python train.py --color_jitter=0.1 --text_encoder_causal=true --text_encoder_norm_position="pre" --text_encoder_mlp_ratio=2 --epochs=12.3 --final_lr_fraction=0
Rows from block 5 of the image encoder of a small contrastive image-text model, named by matrix and row number. Rows with one number within an expert belong to one neuron, the router's apart. Each number is 50 + 10 x the weight over its row's rms, rounded and kept within 0 to 99. All counts start at 0.
After each expert's rows are labels from the 100 images, of 14848, where the router gives the expert most weight on average: "responds to" is what is common among them. Only what is clearly more common there than usual is listed. The data: pictures of board games with random positions, seen at a slant. In brackets: how many of the 100.
# router: router (encoder.blocks.5.mlp.router.weight, 8x384), inputs 96-191
# up: expert up (encoder.blocks.5.mlp.up, 8x768x384), inputs 96-191
# down: expert down (encoder.blocks.5.mlp.down, 8x384x768, transposed), outputs 96-191

# expert 4
router.4:51 38 56 48 51 41 55 60 25 51 46 39 63 63 43 57 55 63 40 53 47 52 43 39 53 33 45 64 55 50 48 38 47 59 66 57 51 34 34 56 50 38 49 55 34 35 44 55 56 36 46 60 60 52 35 49 32 48 41 62 54 27 61 50 52 69 65 55 58 47 59 30 65 48 34 55 36 47 50 50 38 46 63 50 52 63 36 32 54 46 67 58 50 45 44 59
up.0:46 44 46 60 54 62 40 57 55 50 47 52 32 36 56 56 37 32 54 56 58 52 57 46 35 56 41 58 60 38 61 49 56 45 30 52 44 55 55 65 57 62 46 47 62 58 47 38 48 50 83 40 41 52 53 33 44 51 49 36 25 52 56 58 54 44 42 57 45 40 47 49 51 56 53 49 68 64 60 51 53 53 35 63 54 52 60 75 47 43 42 55 38 39 49 50
down.0:48 46 51 48 35 55 38 49 58 63 61 41 37 41 63 48 48 39 34 43 51 43 63 57 34 34 39 46 68 32 44 35 59 47 45 51 46 51 49 49 62 57 56 52 56 56 47 49 42 68 44 33 66 50 49 35 52 46 57 41 38 53 39 50 57 43 31 39 44 63 40 58 49 51 67 49 50 57 56 44 39 58 41 61 47 40 59 53 41 48 47 63 36 53 62 84
up.1:44 45 44 59 52 34 52 52 55 52 48 33 35 43 44 55 29 52 50 65 65 47 81 47 41 59 53 59 65 41 47 40 45 53 57 38 50 53 35 60 50 62 49 53 52 53 57 46 51 53 53 31 49 63 59 39 44 41 71 49 39 37 53 63 52 41 54 53 50 44 52 57 56 46 47 52 48 67 52 53 21 39 26 67 72 49 61 54 54 55 39 58 44 32 46 42
down.1:50 65 53 44 45 50 66 68 36 58 57 51 52 62 47 45 70 58 57 57 64 51 56 29 70 41 55 50 57 50 44 45 46 53 47 53 60 57 37 35 40 35 42 47 33 41 44 48 68 41 54 62 38 50 42 54 62 51 44 40 37 35 51 53 35 52 46 38 66 55 48 58 56 51 39 59 36 42 42 51 45 49 41 54 62 47 42 43 47 64 53 58 55 43 45 35
up.2:51 58 52 62 46 50 47 69 35 59 61 40 36 39 53 39 53 26 47 60 62 53 68 29 54 47 63 54 66 50 39 47 57 44 33 43 62 59 47 36 47 49 52 47 56 48 41 34 50 50 80 53 31 57 52 53 57 54 49 36 23 51 38 53 45 43 45 48 56 45 42 54 54 63 38 50 52 51 42 58 51 51 38 69 62 38 42 47 38 58 53 52 44 49 41 33
down.2:68 50 40 36 50 49 55 49 36 41 54 46 65 46 37 56 43 50 59 39 38 48 43 62 43 30 70 55 48 43 60 59 42 39 34 59 59 61 37 61 56 49 58 52 39 52 63 67 41 36 43 59 38 53 59 66 50 54 48 39 51 59 53 59 41 53 25 59 48 60 39 38 46 69 49 58 48 35 26 55 43 45 42 40 40 36 38 45 52 69 49 40 49 39 47 60
responds to: second side has more (99); nearly empty (98); noughts and crosses (95)

# expert 1
router.1:52 63 61 57 41 46 50 55 46 25 47 48 50 57 36 49 64 47 41 20 47 49 50 55 57 60 38 49 54 53 64 42 45 51 31 55 46 48 58 44 37 48 39 65 58 64 55 41 50 36 82 43 43 47 56 47 74 58 62 54 45 67 41 49 57 43 53 55 53 45 53 51 31 57 49 60 42 42 57 55 48 68 22 59 50 57 60 52 50 41 45 45 65 66 54 43
up.0:55 56 36 51 63 51 40 41 54 53 50 43 36 44 52 39 46 48 45 46 45 43 51 53 53 43 62 51 52 49 42 45 47 54 49 43 56 55 42 60 49 57 61 64 59 51 26 60 55 58 56 59 38 49 46 47 53 64 51 40 45 44 59 52 54 42 36 53 63 44 35 40 58 44 51 55 50 48 47 57 56 64 39 39 72 43 58 42 59 52 60 45 44 50 23 43
down.0:26 27 57 60 50 44 50 53 58 49 53 46 56 48 60 52 66 47 42 53 53 46 41 48 55 55 36 64 48 58 41 76 64 63 61 45 33 38 55 41 55 46 37 57 42 38 65 37 46 61 51 53 71 41 46 45 34 42 38 63 61 45 42 46 61 42 63 53 57 46 54 64 49 36 39 44 66 55 64 29 58 46 58 51 40 66 57 60 60 52 43 63 44 45 52 44
up.1:47 56 51 58 74 54 43 49 46 49 53 50 48 45 48 42 55 43 43 35 51 48 50 56 36 37 49 63 40 43 35 51 62 43 54 73 46 45 48 56 44 67 69 58 48 46 58 37 35 52 36 47 51 44 49 55 42 49 40 48 36 49 42 65 65 44 43 63 35 45 48 34 58 61 52 45 64 44 55 38 58 44 39 59 62 50 50 37 67 63 61 30 40 42 31 49
down.1:58 46 34 49 43 58 45 54 42 64 45 51 40 54 57 48 66 46 59 50 49 36 59 43 48 60 63 38 45 33 61 60 38 45 49 55 62 36 59 54 67 60 49 29 61 51 55 53 59 55 50 54 47 50 69 66 38 38 38 34 45 65 46 51 52 72 52 30 48 56 64 42 46 41 37 34 59 48 45 41 65 39 65 51 41 42 35 40 47 55 62 49 41 31 42 68
up.2:46 38 37 60 47 55 50 55 49 55 57 45 60 55 68 45 47 64 49 49 49 58 35 43 34 46 49 50 55 47 33 58 73 45 60 52 44 47 40 57 68 42 52 52 49 42 64 65 44 47 46 61 35 50 46 55 36 44 43 37 50 36 49 57 48 49 48 52 47 41 46 43 58 37 39 47 61 43 39 55 44 53 55 37 40 44 44 52 52 69 69 61 49 45 37 43
down.2:58 59 48 42 40 48 67 42 32 44 58 37 63 58 46 61 56 67 76 31 52 42 42 55 45 35 50 59 40 52 59 45 55 40 40 53 48 57 33 55 48 38 50 47 35 53 50 74 39 48 48 62 44 53 53 47 66 56 45 46 50 55 61 47 42 48 39 37 56 45 36 36 41 51 47 61 42 36 49 55 47 39 42 52 47 41 42 43 52 71 36 34 69 47 37 50
responds to: discs on a green board (100)

# expert 2
router.2:39 50 56 67 58 48 57 47 47 70 62 63 50 55 61 51 49 56 47 58 55 52 41 41 46 70 63 33 47 43 53 61 49 59 62 35 52 46 47 55 58 52 37 58 65 46 34 51 58 55 49 60 42 42 56 62 25 54 46 29 51 36 46 47 41 50 50 39 60 31 48 52 50 49 51 52 46 49 49 44 38 54 55 46 63 41 37 69 58 77 42 53 71 54 34 38
up.0:54 42 40 41 46 55 43 77 32 39 43 45 47 47 40 60 48 42 56 42 56 57 47 47 37 34 53 54 42 44 41 48 58 37 35 49 40 46 52 43 58 54 56 39 55 48 52 57 43 48 75 54 37 51 55 38 55 52 40 55 37 58 50 53 67 51 46 60 42 50 45 42 53 46 36 44 66 38 55 56 60 57 48 59 59 54 56 53 39 51 61 47 37 34 62 64
down.0:47 45 45 34 53 51 40 65 46 46 37 39 55 46 38 73 55 53 66 41 59 50 42 40 34 42 51 45 49 47 48 44 41 25 36 56 28 51 49 50 60 61 70 45 58 59 42 57 41 43 55 56 35 53 57 40 66 45 44 45 28 43 48 44 60 53 44 55 44 43 48 41 58 39 49 56 55 47 50 50 48 52 42 49 42 46 55 59 54 48 49 38 65 33 57 84
up.1:54 45 44 37 60 48 42 60 32 35 53 54 57 40 31 63 50 40 55 49 57 56 62 50 35 35 61 50 48 38 42 36 68 36 49 41 53 65 45 56 48 45 62 47 38 52 55 47 39 44 41 41 40 62 50 53 51 39 38 67 49 51 51 50 43 51 57 54 57 47 50 55 66 58 46 42 45 38 45 47 58 47 63 46 52 60 40 37 43 43 59 49 35 29 74 55
down.1:51 58 61 44 55 44 42 47 48 41 54 45 60 50 47 49 75 50 70 33 48 38 50 64 59 46 45 63 34 58 40 40 73 31 47 33 43 57 38 40 42 43 47 41 39 52 55 54 32 51 75 63 54 65 56 32 57 52 47 55 53 57 64 35 47 53 64 59 54 38 54 50 42 41 49 47 33 27 47 42 67 60 63 44 67 62 50 42 54 50 52 34 59 56 51 46
up.2:49 53 53 40 52 52 47 60 43 39 49 52 36 43 38 50 47 41 59 50 52 63 57 44 37 39 45 57 49 46 41 35 49 46 35 52 50 56 52 29 30 62 69 54 53 50 56 45 45 44 66 33 43 56 58 50 63 55 47 58 41 54 47 65 55 64 57 55 39 50 45 52 37 47 48 38 64 41 56 58 66 60 38 48 54 60 65 43 47 45 57 41 34 42 55 54
down.2:61 53 59 43 62 63 48 62 54 53 44 55 42 44 52 53 46 43 33 41 32 59 47 42 42 53 59 48 57 47 55 46 35 39 49 64 60 49 54 64 31 54 30 56 63 58 43 54 44 31 59 47 39 46 53 62 58 60 60 61 43 49 37 39 58 66 47 60 33 46 47 41 37 55 53 63 51 52 51 70 51 66 40 45 48 59 46 51 43 43 53 33 54 65 53 67
responds to: draughts (100); nearly empty (88)

# expert 0
router.0:38 49 51 55 53 58 45 47 58 55 51 51 41 33 55 56 63 51 55 50 47 41 51 51 39 40 61 46 39 35 37 50 48 33 68 27 71 65 46 55 60 68 71 48 51 62 47 64 53 47 58 41 48 61 49 61 50 37 33 46 33 49 43 48 34 39 59 44 35 49 54 52 41 43 64 44 66 44 45 45 53 58 51 40 44 50 49 44 56 55 61 50 51 49 88 65
up.0:57 37 49 51 46 45 63 61 30 39 54 45 38 55 43 37 43 37 60 46 55 48 53 41 52 55 50 68 63 54 53 45 49 59 28 62 38 40 57 25 60 45 38 49 53 45 39 48 39 49 71 67 29 40 49 34 46 58 53 50 47 45 52 62 64 62 43 45 68 51 46 36 51 50 33 60 54 45 46 59 59 65 40 57 57 54 45 52 43 37 48 59 53 43 21 39
down.0:44 30 58 31 62 39 48 57 66 50 35 42 60 48 33 68 58 62 59 40 37 44 52 55 33 56 43 43 49 43 69 56 39 45 58 44 45 46 72 71 44 50 53 49 52 61 54 63 58 46 53 51 53 36 51 46 51 51 48 55 65 52 46 37 67 42 56 48 41 55 74 31 33 36 61 62 69 44 68 37 47 52 58 42 39 45 46 56 60 52 46 41 54 51 60 76
up.1:52 50 47 56 43 32 57 63 31 43 39 53 56 60 39 44 50 46 64 55 63 39 58 27 65 59 50 60 55 65 47 46 41 57 35 63 43 46 45 39 63 46 45 54 49 46 39 37 46 56 66 61 38 51 58 35 57 55 47 48 39 43 48 52 51 49 42 53 65 42 46 54 51 45 34 58 56 52 58 49 48 46 42 63 57 56 51 60 44 52 44 54 43 28 24 39
down.1:32 58 58 61 57 44 48 42 52 56 62 40 53 55 43 36 55 37 45 48 52 39 65 63 51 57 58 44 66 47 59 34 56 57 45 38 56 56 51 55 41 44 58 62 55 54 45 29 40 61 63 50 59 60 49 38 60 44 59 55 59 51 44 43 46 38 53 36 64 59 61 53 53 51 56 52 41 51 38 33 51 80 52 62 57 41 60 44 42 54 42 36 53 74 48 67
up.2:43 44 52 51 27 46 50 55 42 49 54 40 47 58 40 39 40 32 58 45 65 51 56 38 47 67 46 56 66 57 47 53 42 57 39 57 34 32 51 44 58 41 30 53 60 41 44 41 51 58 65 59 43 45 55 32 47 65 58 41 52 60 52 49 58 53 47 44 59 52 48 44 49 32 39 55 52 61 52 61 63 62 46 65 57 37 54 58 40 49 44 53 45 53 27 35
down.2:40 30 63 53 54 42 47 46 66 41 41 39 44 38 55 66 47 38 45 49 47 65 60 61 36 50 39 63 54 46 48 54 58 56 53 36 62 65 48 59 29 53 56 56 41 61 41 38 54 40 47 31 54 39 45 51 52 48 56 59 67 37 67 56 44 42 57 60 49 54 51 52 48 62 51 55 69 55 56 42 32 53 46 50 58 58 50 41 61 33 61 53 37 53 73 51
responds to: noughts and crosses (100); first side has more (72)

# expert 5
router.5:64 59 30 48 64 57 47 39 54 55 44 69 47 50 47 28 41 56 48 50 34 48 61 60 62 55 57 36 57 59 57 61 65 52 50 53 51 52 60 44 41 51 55 53 35 59 70 45 39 54 43 59 51 63 62 45 55 57 55 46 58 70 46 53 52 57 23 51 42 60 36 61 47 60 53 33 47 54 35 52 53 54 42 63 21 50 55 43 43 50 35 61 34 44 37 44
up.0:54 46 55 48 57 44 51 79 34 43 50 42 39 46 43 65 57 43 50 43 64 63 46 50 33 42 40 57 43 44 51 47 47 39 26 49 49 61 45 61 53 67 44 60 57 57 38 51 57 40 80 49 38 29 64 42 59 50 39 40 36 49 55 53 58 60 56 59 45 44 54 40 27 44 49 66 58 48 57 42 49 66 37 57 66 53 49 54 55 53 61 41 50 62 58 49
down.0:68 60 37 42 48 60 34 48 62 50 13 56 43 49 49 56 41 46 56 52 59 58 60 54 36 42 49 48 63 53 30 60 50 46 43 51 37 53 65 56 60 56 47 41 51 70 52 77 55 51 46 46 45 61 44 48 62 46 48 43 53 65 55 51 64 55 43 60 45 52 46 30 61 33 55 47 50 53 62 50 39 34 46 42 41 42 51 62 44 50 59 39 46 14 64 84
up.1:43 30 61 46 69 37 53 65 40 51 50 40 53 48 57 71 59 58 44 51 61 55 44 44 47 37 37 59 45 34 51 54 30 56 46 51 44 51 49 52 55 57 47 58 57 42 46 70 70 51 62 43 33 27 44 40 33 53 41 44 53 37 52 50 49 62 55 49 68 34 61 54 39 39 51 63 55 51 68 49 51 48 51 45 42 46 33 68 50 46 62 58 53 47 58 63
down.1:51 48 49 48 50 45 44 60 55 55 54 41 66 38 45 66 52 53 33 57 47 55 56 41 37 41 48 52 57 26 56 53 61 38 67 64 64 57 47 72 45 53 55 66 37 49 57 51 55 46 34 26 63 38 43 71 34 36 33 60 56 40 53 55 35 51 52 64 36 62 51 47 65 56 48 53 63 45 62 53 38 34 60 51 34 44 31 40 48 39 48 54 37 26 69 66
up.2:52 31 53 38 61 68 45 51 48 37 54 53 52 45 65 52 48 63 57 42 46 56 22 48 46 47 58 66 32 36 45 48 60 60 60 63 52 43 41 37 45 54 32 59 49 60 58 58 38 45 48 51 44 53 48 47 45 68 37 52 45 54 41 46 50 46 44 64 46 49 49 30 53 51 43 46 41 48 43 63 50 54 33 39 59 56 33 43 66 56 42 35 47 44 50 40
down.2:62 52 50 40 54 53 62 38 50 23 50 37 51 72 33 49 40 56 71 49 53 55 36 55 63 40 28 66 43 74 42 37 47 49 38 34 34 52 35 36 51 49 55 61 21 33 57 68 34 40 46 66 52 56 46 31 60 48 59 61 57 48 66 65 57 58 53 51 55 36 47 45 48 44 50 52 50 44 57 55 38 56 38 59 69 55 71 45 63 53 54 51 52 54 38 39
responds to: discs in an upright rack (100); nearly full (100)

# expert 3
router.3:49 40 45 50 38 54 51 52 50 42 45 44 58 47 58 51 48 46 51 42 57 57 37 52 38 56 49 54 39 54 47 63 55 48 22 69 46 61 52 59 52 48 42 37 53 44 45 35 41 60 72 58 48 59 53 37 48 56 50 46 61 48 67 37 62 45 52 58 54 41 48 50 50 46 45 56 56 50 52 38 51 65 61 49 59 47 48 47 48 49 49 40 47 70 43 41
up.0:69 59 38 36 43 50 46 49 61 64 43 68 40 52 43 44 32 60 44 62 48 44 58 40 48 60 55 44 49 53 64 59 36 44 60 44 42 40 63 58 50 69 57 39 52 59 54 59 56 56 29 58 67 50 51 47 44 50 47 46 48 56 46 36 58 47 45 54 41 55 48 68 50 40 60 39 50 68 52 44 31 40 71 48 57 41 53 58 51 61 42 54 40 38 54 59
down.0:55 60 48 35 73 40 45 64 62 39 32 54 56 47 58 59 36 63 44 55 38 61 41 53 40 53 62 54 45 51 58 63 43 46 43 67 56 50 52 68 36 58 57 52 36 53 51 51 50 39 46 56 36 40 46 52 70 67 56 46 55 47 49 39 59 41 38 72 37 53 43 42 38 66 63 61 46 55 45 59 33 42 32 43 37 52 42 47 63 47 41 38 55 55 49 44
up.1:41 35 58 35 38 57 53 59 43 52 58 59 61 54 57 70 56 42 53 60 54 39 46 40 49 53 46 49 54 37 61 37 42 51 74 61 37 30 53 39 57 42 46 48 57 46 58 67 63 41 41 44 37 35 38 55 23 33 42 45 40 41 41 57 37 51 42 42 44 69 59 52 46 46 55 51 72 49 60 70 47 62 45 52 42 53 47 67 50 47 41 58 48 39 55 64
down.1:61 51 53 59 45 52 60 47 55 29 49 29 56 52 40 47 35 44 41 41 37 62 33 67 52 43 47 50 51 62 61 45 38 48 44 49 45 61 38 42 45 39 47 79 26 51 44 71 36 42 58 51 54 45 53 49 66 58 74 58 62 51 60 35 62 41 51 64 48 54 45 44 46 51 47 71 42 43 57 48 47 71 50 51 30 54 60 45 44 37 49 36 54 71 50 51
up.2:53 47 39 36 51 58 63 56 40 52 64 50 30 65 54 36 51 38 55 42 53 34 47 49 68 38 55 46 53 49 56 41 32 48 52 48 49 61 45 32 60 60 56 60 47 47 52 65 51 42 60 58 34 44 37 38 47 60 44 45 45 33 45 49 59 41 38 49 45 51 48 56 26 51 52 49 61 44 56 52 40 79 27 56 46 48 41 57 43 54 56 62 49 45 52 50
down.2:39 51 55 53 56 50 64 63 41 39 74 43 60 62 47 52 55 53 47 33 30 55 37 54 59 37 46 55 48 60 52 40 49 56 54 52 43 45 35 38 41 33 44 63 41 45 49 52 47 30 60 53 47 43 50 43 60 64 51 65 42 42 36 41 55 47 56 60 50 48 52 45 42 52 47 57 31 36 40 55 62 85 41 32 55 58 49 41 42 52 49 46 62 64 44 50
responds to: stones on a line grid (100)

# expert 7
router.7:47 57 62 59 50 76 35 53 52 46 45 66 43 43 46 47 28 36 44 60 52 60 30 47 47 47 57 40 51 51 57 41 54 49 60 55 44 39 53 34 42 73 52 61 65 45 54 46 49 62 41 32 47 52 37 53 49 53 53 60 46 55 40 51 54 52 45 65 34 51 55 61 64 46 57 46 54 71 55 74 58 42 59 35 55 50 52 60 32 35 60 45 43 33 61 51
up.0:48 51 70 54 49 44 64 62 38 33 74 34 44 54 43 57 45 45 56 41 50 57 54 30 43 33 39 53 64 45 43 50 62 56 61 55 47 59 36 38 51 39 42 73 38 40 49 45 44 35 67 56 56 40 62 46 50 57 47 53 37 41 53 53 43 53 62 57 60 50 55 44 54 49 46 64 52 50 57 47 52 71 36 58 57 50 45 59 49 56 49 52 57 34 43 36
down.0:54 45 39 51 50 58 38 44 73 60 28 57 36 43 62 49 44 45 42 63 51 56 62 65 39 71 50 42 57 38 43 71 54 51 42 46 41 40 74 65 65 56 54 26 74 65 45 46 65 62 48 33 65 43 49 62 31 45 52 31 49 56 54 52 56 45 49 43 56 54 54 54 63 40 51 45 58 68 66 45 48 30 63 37 50 44 55 62 50 46 51 55 35 48 46 52
up.1:49 41 57 42 37 49 64 60 40 53 58 56 52 47 51 58 57 47 61 45 60 60 47 34 41 50 60 47 60 32 37 49 54 51 41 57 54 42 62 37 53 40 42 49 46 41 52 53 56 40 56 66 33 50 54 45 57 51 45 34 41 51 48 56 38 56 34 35 67 38 44 43 43 44 36 50 65 40 47 50 60 67 36 56 48 43 39 46 41 64 60 57 55 50 39 28
down.1:50 67 71 44 47 55 59 64 38 42 54 41 44 59 52 51 58 41 66 43 41 42 34 44 62 48 58 38 53 56 62 49 32 48 49 45 47 37 46 45 49 44 48 66 66 58 44 72 63 24 53 64 56 32 47 51 53 51 44 32 52 43 49 48 48 50 65 50 50 49 45 50 44 34 43 66 54 40 65 48 49 64 43 39 49 37 52 52 63 59 60 49 64 54 61 41
up.2:44 34 66 39 56 41 54 58 45 42 52 42 44 49 43 56 61 46 59 44 46 44 75 52 40 38 41 58 56 29 45 39 60 45 37 34 66 54 53 49 38 56 43 37 56 58 47 33 49 46 60 52 38 49 58 48 54 47 52 41 43 60 51 61 43 49 43 51 54 35 45 47 34 60 43 49 70 36 57 43 46 53 36 66 49 53 55 42 51 58 60 57 45 46 44 48
down.2:55 44 48 48 59 62 55 51 60 24 48 55 45 51 45 42 50 43 61 29 60 50 45 44 55 51 39 71 54 53 37 57 65 63 62 59 39 54 58 48 50 50 31 49 68 60 60 33 48 60 62 41 46 42 59 45 54 52 55 57 50 60 48 61 42 51 53 35 44 45 29 49 29 59 48 46 52 58 50 49 64 57 48 55 52 51 62 63 71 64 46 52 57 52 55 21
responds to: nearly full (100); digit grid (83); second side has more (79)

# expert 6
router.6:51 69 46 45 50 52 54 46 65 57 44 56 40 56 32 56 39 34 56 67 36 43 59 47 42 50 54 47 59 60 48 57 54 52 60 44 40 45 51 46 55 43 39 44 46 37 46 48 51 42 45 49 43 32 60 54 55 50 58 54 56 45 52 60 44 60 32 47 55 57 48 47 68 54 59 63 44 52 68 51 45 33 38 58 50 42 72 48 48 49 37 53 43 00 41 45
up.0:53 41 59 51 51 55 56 78 39 62 65 51 38 37 53 42 58 47 59 35 39 34 49 27 46 57 54 42 49 29 50 52 61 49 48 42 67 65 62 48 32 58 36 59 50 62 50 38 42 54 61 43 47 64 57 55 54 58 42 37 18 60 31 44 43 42 50 57 61 52 46 48 42 49 45 44 47 41 28 40 55 56 47 71 35 46 32 43 36 47 67 56 55 55 49 46
down.0:50 55 68 58 49 63 38 44 54 54 63 56 34 51 44 38 68 35 45 37 41 49 55 53 69 47 57 40 45 57 49 32 53 49 66 38 63 58 54 37 36 45 48 54 48 45 55 32 32 48 52 41 49 64 49 58 49 46 59 70 46 52 42 46 41 55 78 50 48 52 55 63 46 56 54 28 37 31 39 49 67 66 67 44 45 67 58 31 33 30 64 43 54 59 55 53
up.1:43 40 55 60 61 51 39 60 35 49 52 45 25 43 56 58 60 65 50 44 52 49 45 65 43 60 36 52 44 41 49 51 46 46 28 45 56 62 67 41 46 70 56 37 70 55 36 50 61 65 73 47 61 51 48 48 46 58 45 36 45 66 42 70 70 38 50 45 31 41 56 46 31 44 52 62 62 43 48 48 42 56 48 53 57 34 45 64 62 45 49 57 52 75 55 46
down.1:62 41 41 46 50 55 37 44 51 54 17 65 45 43 50 53 52 57 48 53 51 55 56 61 27 51 51 42 55 36 44 57 48 57 60 53 47 41 73 58 58 40 49 40 62 63 56 73 68 62 34 44 56 59 33 53 54 41 48 49 65 59 59 47 62 55 53 49 50 67 56 35 78 32 48 52 47 52 46 54 64 38 62 44 43 44 35 39 39 41 55 41 43 41 71 87
up.2:61 42 58 53 44 55 48 63 43 47 61 53 50 38 42 54 48 32 51 39 44 50 47 49 31 58 46 52 44 37 64 48 59 37 26 52 65 53 70 54 44 51 60 54 61 63 24 40 46 54 80 45 51 49 50 46 40 58 55 39 27 55 41 50 50 29 47 60 46 43 48 46 31 45 46 52 52 55 46 44 50 65 43 53 46 56 42 60 46 45 63 45 55 90 56 44
down.2:51 46 40 46 55 51 32 52 62 54 16 67 51 38 52 55 49 60 39 65 49 54 56 46 32 51 52 44 41 36 47 58 60 51 72 57 48 33 64 61 46 43 61 40 56 56 73 67 56 59 26 42 62 52 37 56 44 46 47 61 53 49 58 47 53 55 48 63 44 57 63 34 83 31 47 45 52 61 45 59 55 33 66 43 48 49 37 36 55 49 48 48 41 27 69 82
responds to: discs in an upright rack (100); nearly empty (68)